config.yaml
arch: "uvit"
model: "image diffusion model"
dataset: "pictures of board games with random positions, seen at a slant"
train_examples: 97500
image_size: 64
grayscale: true
horizontal_flip: true
conditioning: "none"
objective: "epsilon"
cond_dim: 192
norm: "rmsnorm"
norm_position: "pre"
hidden_act: "quick_gelu"
mlp_ratio: 4
head_dim: 64
fused_qkv: true
qk_norm: false
parallel_block: false
inner_norm: false
patch_size: [8, 8]
layers: 8
width: 160
positions: "sincos"
init: "kaiming_normal"
residual_init: "scaled_by_depth"
optimizer: "soap"
beta2: 0.99
learning_rate: 0.0034
beta1: 0.9
shampoo_beta: 0.99
eps: 1e-08
precondition_frequency: 50
max_precond_dim: 1024
one_sided: false
adamw_lr_other_params: 0.0014
max_grad_norm: 1.0
max_steps: 23200
batch_size: 256
epochs: 60.9
lr_schedule: "cosine"
final_lr_fraction: 0.05
warmup_steps: 4640
weight_decay: 0.0
adamw_weight_decay_other_params: 0
Rows from block 2 of a small image diffusion model, named by matrix and row number. Rows with one number belong to one neuron. Each number is 128 + 24 x the weight over its row's rms, rounded and kept within 0 to 255. All counts start at 0. Numbers have three digits each. After the name is the row's rms in percent of the matrix's.
After each neuron's rows are labels from the 100 images, of 14848 (inputs lightly noised), where the neuron reaches its highest value: "responds to" is what is common among them. Only what is clearly more common there than usual is listed. The data: pictures of board games with random positions, seen at a slant.
# fc1: MLP up (model.blocks.2.mlp.fc1.weight, 640x160), inputs 0-159
# fc2: MLP down (model.blocks.2.mlp.fc2.weight, 160x640, transposed), outputs 0-159

fc1.542 102:122148154125158082143102153168102144144128129162104044111119147123101118122124119121121141132119108153124116117147124129138107117118139049131106161139106139103112120128129132107126107135077109209106133117114116130116169089119133134120170175120179149117120151157114154150121146120131150104143128106121117162109120094156118115125097112115116118140125131132136126134134130128094106117175162146125107083091145132150098141156107116090131104104114171100129109095161109159187106102162120
fc2.542 092:141099089130156168091142079173148112121116125133144111098146138197161126096104089122159150140141102139150095093078131092113130171106150172128104084104101099156131122148136082124145138105125118104151138138141154138130123158108091154150115099136129136109105110068137129104119125161185181189111129112137126134150103103163126123123142134178111136126142114129120121116124089135126112126122154108082119125142124097127125153141114093142134130140119112101147157132111097113170125123117148
responds to: discs in an upright rack

fc1.430 073:125164116103117128166102105099163080186130136192133130136120086122162139116051133114153119148145103113129097125150125136113154116099130128111152134131123155100187119120130161094174125096129155135165168142135090145139133170141113072118127122140152144129152111135124102131154108115106116132132143125122090138147149149117111111169132127135105078166143138148112128124113120138124108132157094144123172194121146113142094126132139133127152144110135144126146161164109181100105090117129141
fc2.430 084:113106128147128140101150156141095157074129109096147126103094182121109139174202104115102141151134143159146183123116133100131125126174120128149106138091115136124094115118103107138089158145114087116082132111143166125110109089144149166127131121123085132131103133103127146112125172106142164104117149093115140119105139120153104131117109126125163140123149103077114151110139124129112157118131179129133124076114150136115108126108147116148105114167107093119134104101102074167124144152164115
responds to: second side has more; discs in an upright rack; discs on a green board

fc1.32 098:127110122102156133150140116168147102102122127103127143156083152133165138089103114156135101137112163107109116160112085181126095161145153086098108127126147115094097125130106107135151139141114086156116090129106159149113137109186078134133117099119098100106133150127118078135111129172098104108137103145104138101127113111086173131175125130126144146106098145143159123116114126136144127181139127110093119137122140121115154106151139138099124113160136077115172116151182147114107126141113079
fc2.32 083:111094148157135129126140125170159118139131139143141094164097140078173199143116118143148109149091127106136093118112122120111055142120120116110142155105103159128084121143132158125144140159086161168135122126156158126157134146165166158118138134150123143130126112121129106138136128150139113148172103167117174127132123105136156115113107145120084131121079107161123146188120117141146123106089147127150144123140164128140155168162134131136112092128133111115176178128166160116110109103132111
responds to: digit grid

fc1.378 083:145146122158135109176142138152101125155148131147152115163077143124122113148127114145118130165152071128110150108163113122130074132111111129096102110179136112145154122119117136151151117154151158127158091140105131120112174152119119172118149134126162168137119164111130101140138121107135143097144116138109163109111141142109130125148105128126089167125110138072117164084077122177163142141059138108158117128105164109087161125107155131130147128095083129145104131150150117138164094130154129
fc2.378 095:109120126076099154124123141088151134111103148134105159139143123139158169100114148104114115077118182154146140151106143150118153136140120132148142155104135162130148134124157134121142092123128133101145184120152148136151104128130152123126108107111111113124125094122115167126103128164122123183131157143133103126110106120109081102144150115130141120135115090156150070167145130109107133119209163113095108109136110137154089126157138135171093128163166190081126127117135131077121103125126139
responds to: discs on a green board

fc1.478 093:119124144102144138147184112130138112152096121121130084132137136147118111129104098114108080190127142080148108113122185106142140113127065148111124132130125156155117103132110141129142083137104171131112131119173133111120120115115188169111137146098130141125076125118132110150127114122098113173110109125075086130116095146099136124093093154146182156152102130077133114119112118132167142106155126109144154138109107099135125117143144130096164164167118141140117118120077149126092146140135135
fc2.478 104:110154128140130143130111136158122125126082137120104131161144116154144125118116150135117126100114134173114085117132090076101111093098163164082135059139076109134156083124128170140111118133114168146133134111138123107118120110173107120123136119124115132148123150168119138105095155102147131144130129101143105171157086136138135128162109152163163123156127108139136111115151141133109164132100136075098133120151107095164123146091087164093109122147136114107074119139131160138143194123096139
responds to: draughts

fc1.594 090:122139067126144126111127143074107122145135146122127136149095111094122144106075121166117141112147138135100104129094095168131151162089142134116146149079120111147141109142130132088155103100164097134182139138136062156163125093136171118159083122151131128130107093147088135164136125095109148122138105130130157133157156152140106141150142114104120089178148122130138115104118129105134123092112082112151120137097144111100077146118121133163134155127106134151154123132127138174094123154128164
fc2.594 086:130120147143107085150157136141169131128112122162151106108152131145125145168140160103113143107109137139130174140148183078133118118144131144137126122177156154108131125079106120175134137139093178149098119120116188126120134147109103123064159107128131137157162119092134115107132144160124136129135157112115094107117093106094157107140144140155126135082135092158127144163157113142118115176156157114101159152152120144137184101138119135114103106105146112111112119160103156095147148114125084
responds to: discs on a green board

fc1.284 120:151135123094108182153146117168123141150107160107113160100128108137124149126109151104143099160142127148158118133190139166090151101140147179102174131131123133147139153147112133156090121124093122145099099104083154161140134140144138103109068125148106127126122126096112140113110116107119159118162109153077172127112089120127147142131103124113089125094164154119101173118122129140096147110078148096114137130141136124182146128179148128137148124101128131135146123113113069091106105140137126
fc2.284 079:115128118170142091095106134097143088107133127159149113159120149122140103146138116162117158113126133116086166130084106091163124153126138092164090111103128114112125113093134114123168147112147138121146147125138100085096131121076116134133156118120167114115114130143150089132150140146144107139108141112189079127120168137143118089152132134146199136135092105132161090142133120099154105146159115141141100122125114107097135135072100126124085133128158110117113123125143193165122173125115143
responds to: digit grid; nearly full

fc1.470 096:121185126156134130101091124117096110121117176135120132121139098145144158146120119106090075158129152120101107151156157120144146119123060152119136125133117136138079146158114162153158144108110107145113146091114112131173152180147157119124127126109131117164114117114132096106179166111148123119156144123139086185065143122134118155141163131115123068161127137109063132104095117121133161165120149103144140122127119135125105151146128113117134107150142131116156160092145098138107119141145117
fc2.470 086:106101140077124111176163109136139134154136083115131136109088152149104081110130150135156152090126101133168150122149080138121115142133173132122125114145133120092180107100146115103129159148125154147141121150152151140107102079116094133136115161151141158109139135144124151129088103145068149136109122124093155074201104144116119092137083101178112167116132141138125140145123129131107095091159114134112135143127135115129141100108118140154138157119117109171130079139089133115139127117118133
responds to: nearly full; discs in an upright rack

fc1.173 080:117138113099127102123099128103180112132091123159148166116133138136129133133127114164101162122126103136088140120121132093148144105075164118166100167111142141124151121107112161130116132122143124163139152128109127150105151146112135145094124104148089150176131112108081113128180121080112122127154129126122097121116123150082101156148133095117094090133102124163116169131145118132089139127158135164101116199095151122126107125172108128150135169101112151097198099136091139143143151135130146
fc2.173 090:145097139162125144116130125107107089096141183137128075145145116090135124158118189131164111155120132114167151123095127189120134111157132139084167075118136117145132153103150102121128131104133112133160156130136107090145105089144102098163132156111175134127130110135178161113119130177125151127129133140119155147148153130166161096123143130151156137135147093105123118129097146124147126113128123116144129090136122127142123142087123135134093097145111124120080170133160102142079113096167083
responds to: discs in an upright rack

fc1.367 104:116132125151109128154078151151119138102134156132131164151146103091126159141094144122134111114103106101118144146110146137154134151187132117132100103106121150122097115094116100113121136125159144173118116115121089135150126114084083149135084095136120122112174125151162118111101174094141081190094110154129152121088102095131111163107140126122111156100105129166107140120099149148131157155100103133113145200147108139102138159128142151115118138109123160154161137095107135119138148175158124
fc2.367 094:125097130095134138126138155131102113138121101111090139081116112125141116155127168116132161099103115113116140159124137098097142160163085068163111117167145119165120126115133129099112165090085113117112095133157112114128147114073128110141145138087160119132153112116125172091131123133153137117138147144108155139069144097151104089121171118115148132141136132166115104185120091126130141142114100148151122121110128137122169115139112174129104150094106145160201119147155127141103104136156157
responds to: draughts

fc1.267 098:176119087096093170138117151130053106149140131129147158149083145145148129168122084123132119142136087112096161114146140134167161135131121133109140124125137114141111139126148131102143086117119099101100108125103108115109132122154140125137146127098125137134092058111127145176123122137077154128147160131125104155166100104084150145135101119126140116085115162128112093166142127195108115150135123136124139134115151145102175146127106116147081118099116105123114160149097127151122074130134119
fc2.267 065:119161126137130069112112064161194194115136128110128120127137113121078143116093145138121131094127166099134132113138125123121151127154105115108109107119128112114123091132093165140123176149141156149150108134132163122109125093098103145150145108124097149102138195145133086075108129113170126119127073137128100128109151141149111107115120122145122125161137105147137165110117139110205138131127136147155106101115108099165101146119145119125176145144144105115105128099138116104130153121126144
responds to: discs on a green board

fc1.263 115:129115140135124141193072137137131074125141207141103156122131115110095094098098091144149131130136142085136099105134094121136120081165096140141094085107106127108165152133121095157106122098145118155098159132105120165125086137127134159136130118178113137163118135133115169086088142149136134119179135148124102118113085107104119089140137124146097153128134130115108099109112140113098132156107141122136170131111152143092134131147128149127126171100135079095103110108148139126132136119127121
fc2.263 071:106136118145117122079167132128135163134129064125155091123115147154185152150148167124092149140131108152109174125132159135126134151077153108083159169147136108146119129121145135084142165150127108087163117137119145087140171120122120076122121110089128112104144130114138071176171118099130155115095131114136151152126165153143142154143112123121138123132101107131146177137139111152144104115161116135134093127157113135160127142124126110155118085153130183159154138141085118117131124148135124
responds to: nearly full; digit grid

fc1.619 087:115127107096125132121094119159158111137122167089104104122126111119108135158118117075149168101092110125130161170141165128113157154134117088113092112110089124113098135108122146149148163132082091145159113153152116133120135132105128100150144116115124108116135108124101164069109108164138153080127157123166159124134152144151131115107106110088116134177155147163168105154132065106116111101149166143144111080139146094145163126165129140129130158154077090124124122138126121104140105125125138
fc2.619 074:124129117128102105123159149100111152149107136151120148163155118139158173160152125143129105133134111109137099103120090135103161112115137172085158156142139135134136144147125136130119082153164132126091197088128131128109093108147150167112101134149133133137142178130142105181156136120079124136107137104113105133114093139124156168139125131159149113082117139137153140108156160166119129122127117126131132130134133149110124110102150109131134140121165122145069158107062151188125173182141098
responds to: stones on a line grid

fc1.457 103:144152120127135148137147142135161106112117085132145138133094094098114135165120122122130133138149142127118104151111128112152128075120147148136127145165096180139161140097122161080139142075130108132137129096146114096143122133134143138084137134141127169118118158124080149126072139160117121149119161141148134181158139132098140137119143194130155140121140127121105123098121106109154123138148138068148127154071118055147137122161154162130149154195110107133108126148158120111100150112109120
fc2.457 092:116125086156144141121096182123136167117124150101152149147154164157110130141152135143142108131090093158113122131170127135120140152154131125106164140137108140071122126124117116103139154116123109132113131120145128086146148143156071150115113103138136135132102093135140128157189158130124135082118084136156105091103111107111106114145116125118088109118146133145149134145143139118131116097139124153136205098119114119101121152105118142131091141138203146136106147075083094150082131166141142
responds to: discs in an upright rack; discs on a green board

fc1.159 081:132157157152130140097179161134164128144157146118129129118115153138127155070121113120118166131150073096144149157087086134156129096176088083064121121117100118152115150128151115139122155130144175140062127086098160120143131142139140134149113121127103117159099141117170125130108120132126104146179085155097099167105146092126145126106128109129105155131138140124146080147132151155130125144132157135093147140144124087120118156157147128128146152097161126155137094119120096129139141119155124
fc2.159 091:113124082109117120139114115121144084122138103109153144119139106137139132102128106133098117118100146143093179085101158151121089133130121149145130130126161104167153129123120148142116173115172157138142142137133129102102201160114154145160083157127146162130143165131160181112121144142180144125076131138136137114149129119136125150128123109137090122124149137105133164151128128135172120157094121121098197132107118122144138150149121110158173120194104152146113120138172152126094165142150129
responds to: noughts and crosses; nearly empty

fc1.428 114:128159117128126088128136107129096113141115117156102068094128139109136119139165110102087107183103120091143107099098140107128124131131111115131101092080135119139111125126118120119093135158104120204155147134105127134096160090115183146159161175099127138140130132169116125121145116126121163159088114123110138152143089076147128113116128092114161132125094138153153123114154143139099126165150099148077117103151123138129114108119108147102184144122112136117146127096123145150153093127180143
fc2.428 098:125137148134142175135113169118149166095161138090152177169131134127110111146136137125135134139128155154099161167189115160131152117135129124144180186187120184110115145115156146124168106091109117100126112127166103077151118127138142142113134109134155116156152123156126117143123125145118108058158139141121122088121162157108098133146118123144157155130128153113132134142099122125141133113157146119156134174109139135173094133127160147160095111131156108149149127125130140094133142077146115
responds to: draughts; nearly full; second side has more

fc1.164 091:125121172108130117151211078136123150140134148137080141150118121150147137171158134119139134138155119093165114134122124102122132144157129118133135131140126173156127088068142151102160127076125143108120109152143159158125115135138130158148135136106131101136112150122107101106151103134166125154132131069117150143093142139104147175128113159130143112145107106128110125106091130175180148148128137084135116133155133131095184155113139128135161151172132124148099140120077183128148126127149133
fc2.164 077:153096158099143133110151185174129117122129122130126140110144123121134104128129059149157152088129127136118147134130132066121128127093143155127144118120179117130101127153139142140068163153050117135093132133142098156089125173152129138108164128075148101163137096128151112140119152123124121119153106140128137105135122104096117116107113136107161151107150114129092134143132146142087118101138113138122103120074115161113120122142128083109126150088083110133142125138144097088169100122094117
responds to: second side has more; discs on a green board; discs in an upright rack

fc1.9 089:130143115128097111085093127117170117124125102121125125122121127104137123107098150171090154130138115136149155147112145121124128120137094167135153128122092127099120114137167140107120115136120088143095135115139066130106137127142160161130103093147134148135134156153158131090140118123141124194189148147149142122151155127081106165129163150110150140136128147137149159190111148102130144097113128152131109164118193178173125126109091146162165116111130112100142158117095117092161164108145111
fc2.9 076:145130145138154126156173130106074120140142164151117153150137133159125150143146113076168139108149134115119106111144110115176137107096159110111127090118146106135106138136106085140109142119140160141138111127125153129113133115134085113107134149098166130111119116167068150129142150093135145090097164113136121156116108129123173092141107113108129158150145135122095113097176128129103112144133126091083175093132085078114100107158158104100096125136159149155139094146170109142111078123146135
responds to: digit grid

fc1.294 115:113138129136091120127126133120146098143130125160084160143119114138114111161112078125094114165088091111125130112087088126101134070150111084105114094118170178100165127127134108101143143109122127151108099131128145131091152125143115129157099103160124108125150154129121089145101159140139146118143147131133176123103109159101128165180116113140088139100101104129139116117117151153124134141101138085159110058099104149097168104142129150133107132129120098167158133104148145144148086095117123
fc2.294 112:137070158116170167163130142161135139151103149173098135127111130147107193150140085122132097153156105138147096164119103096099104077125119144157130129168080179127119099111123136128129124112149107123089116121148141107106121117110129120107150121154157143123161109156117111098157134149092114144150101167110120115116121142155118136121128122089102115139122084118149120140082185118119141127139080140091109138102124089149134103162111099123131144125131182124105155106148152157136146089119120
responds to: second side has more; discs on a green board; nearly full

fc1.316 126:152132158163129133106143144167135111117123129143147094130167191137145129116107124105155138091088159092142157138119177123131104144145117113144143110108162152123149093117088147160112143151134160163132158132119117130113125118128106122095173112080069120112120114110160119105108119157106097128118163134088121136116104088084149092132100204073083153142142132149096130134146122145121104149140148087154135107139133143178141133127140124146118105152136127117134116137158117073126130114102122
fc2.316 078:106118132115126134137154131162152117102115161123148132145071156122149109143126129160121126139085162131139116111102116134137071138149150107145119141104152158135125143123129151168109138187101094137123106133105149160137120175139109127099110141112099146116136108112130150137145130153124097097138157151118136100122092101158164093082123135098122131089130120167108093194118127167118082141150144134133167102157147168134124135145133149159099099095143143095167167120151135090175122107178095
responds to: noughts and crosses; digit grid

fc1.121 149:070110138127106129138131118150169127108129111127168123125110098170150163124102105124106090161125126098144136122154113122117144133134124109153140159153106126100075131110081105131119079197136128133137106084131108124112104114135138152114094122146129128083172115130160123162153126146140135150164098146142142092168073078141090117094137144083156144115115106139117121078110175126095108132092100129115125150146140119150123168121114134128131129138105147133121136086096129139112123104183161
fc2.121 152:135117106148067096131084087144150144142138116133159126086139154118114130111124127141146160140145124111150156106114124107123117154171098133121163149119109097121109112120134136069101064168146144084111144121144155128165083134146160154128102112148148114114149087124148149132166111150134141159132127108091110127157117092086130091142141139090191086101137100148133090109105145146086126153109119123137132128109099148100138144171158130142142128104117130152131137093093116184129130133151141
responds to: draughts

fc1.224 125:052072062090093101095099123136113163157119119126120132139126093133138095151138125146133120106137111128128102142098154112165159162134147153130130119114082130118142141128147130142102132100131125115145138142082108112127160116167131142128141137167148111112128111146165108065143138112138112183121153146131112137143142086147142155109138122117114132127117132073089107146067130133078143132141149126113119099135119067134125096136105107142144105126139133128100124146156115083169110084121132
fc2.224 136:085118114109170108101126150115102124138126118088135150118108091116114114132121106144153112124140154176090098105102137127055151152122149136150124157125117122124165182127175121144171087110119152137185161141116108135115099158189148147112110124157122135126132124151116176119116110099139130115107155092121113112129119074121141184121172101126123117162143119092120134149156110133136121111137156135123114146130124205150101098167121139154129082147115102143142138132133112154134111126132104
responds to: discs on a green board

fc1.177 080:104101093139138149162158123100106088122067138130083142132102102115106147086115113110112104154066098115115125128132147095126117140124139085135154150120171165136108130112175152113100144104109099170158099160145126127110131185123140099157132157156099102151106118094092158129139166128128142132142097110162106144144124145155105104121146136105152106142130085106089135104092107132141107139141156120143147152079106117132102144141121115171108107124108135111101154143147171152121133099157097
fc2.177 072:135104157142126121121137116135172187124150122157144129129161161133152121144125151164107147086195141120109135138125143153121131130126116160159106082123082108110159087148079092159205157090086149107113144117106132129127106108113123103088117103100155135122138134163164121114109134120116131099141158142108120105142136121105127136186105147160120133108143149142144110143158120076109122118147105107103114112147134117096160121114112156082141151144136131181170120117117134112150135147137168
responds to: nearly full; discs on a green board

fc1.587 111:086142143144152137100175112136111128145097112134087180139081146128173138143117125073105138126114127082109130086162150126105153173175124085148126137139103161123108158121134139110138182120105171110123115117136120143161107159150119197116107106117118105135136148131147148081118146128114145145112139125128141134107121110128092093177102117148110132152122147115140137161097141153138154141088103118152134167141084129081135137124064141146168152128117134098129143106101135125125143159138135
fc2.587 085:087121119136094142101155113131097127158131131136127143149106150116127162159110103138090112120126084128098160121132140090133136136160151136086135131134142173148132160131130169122135133126131178120117112185130144165118155146170123160114102101127124129140124109156101165105131140095106133170111125141145132161155095081171126094128107120123133127143179149146166080149101150094149114121099131087089129157129131150159145127111078168150146135101188135097143102100126174133132141160116108
responds to: draughts; noughts and crosses

fc1.67 099:139106136101111131124075158161111123155144136166136155137136119118143152136137140101111102112156134106166127155113130122123127124109126105140123108078098146132130141117113119094134105147146159144079135120115105144116101135121088131105090129163107128099157171140138146110103179151103126179091127128169143060088119137100121133136113103121133117154099121157162149132120162138143147117108136142106071171139152135106134181159123099122080180100102151120105131091097102103140109121142176
fc2.67 097:092088143124157111110128115116093095172109157133127198115159123088141160122139117134139117136107128171130142119166136146120124123116099110110118113158111142185146080123129129143153115142116152152110130122158126190154110145082122122113067112128150135087158172131104185116150156129149130174124167141113116136104112116125112093131137118160125122137151141153091087137142131137150182087132127148139123115129126122070157131123151149133122130176119149155150132133126137153147149158128173
responds to: draughts

fc1.617 119:158137109116166141109140110089131128098090113148136129119146089126103133162161096132158169140133154114155087125134141171106110131083131095141171130138130120123137181063145144165142189128160103116132112116109057131102141110070130128092145167148138153159128129155105099140129154163127130119104126149116126128142135120127143095119138123141111188109168134114135139112150101122127110170119135089146126148128143104120158135141114138145137161155094097120159160171160111130104135094122124
fc2.617 091:097116139088119155101089143158138100166142106125154139105095137120144142126114132114099149136159128152162111099107111072136117118110140150083123098148106131162129117131178091139121142120133102091115111142113151117083176107147091138127111110127130095134160117134105128123116148126113112178121166157138141122125130132126149170181137126110112154154115151110157120138149142133101105107135162107151126153141085111150126102147143144122098073141167180128086111153129117163142140115210157
responds to: stones on a line grid; nearly empty

fc1.473 120:118177150142101108108142114136146120097105144145117135094110147107133097140114092113136141131108126079144148177112143110073103116098170132130160141098122124087164154110137154135112145112140099093131173125160112110165125136131122105134100105139138173162172138119133147141125146073089159121168124101121155089120142138115132130148125154090153150140149146124186148121129103149148059121105143149127179128091099086111090159137165144124113116140131129132151097131133162107105100137128116
fc2.473 101:118099107107117125118115134166145175151106145104135088107141106099130099093098132154160170108160160123152115126135117134103121126131132101127183135145145153143106092115126124189158145115197091152113099123113180134124147101162156140122118146114156113127139105111122101160128151128121093144118093178122126133110135124119107139105144147153125083121150147146072130126140177164123112126128142175122134104102096118091108099101137147151117127141127117159100118118187133142168123093169132
responds to: noughts and crosses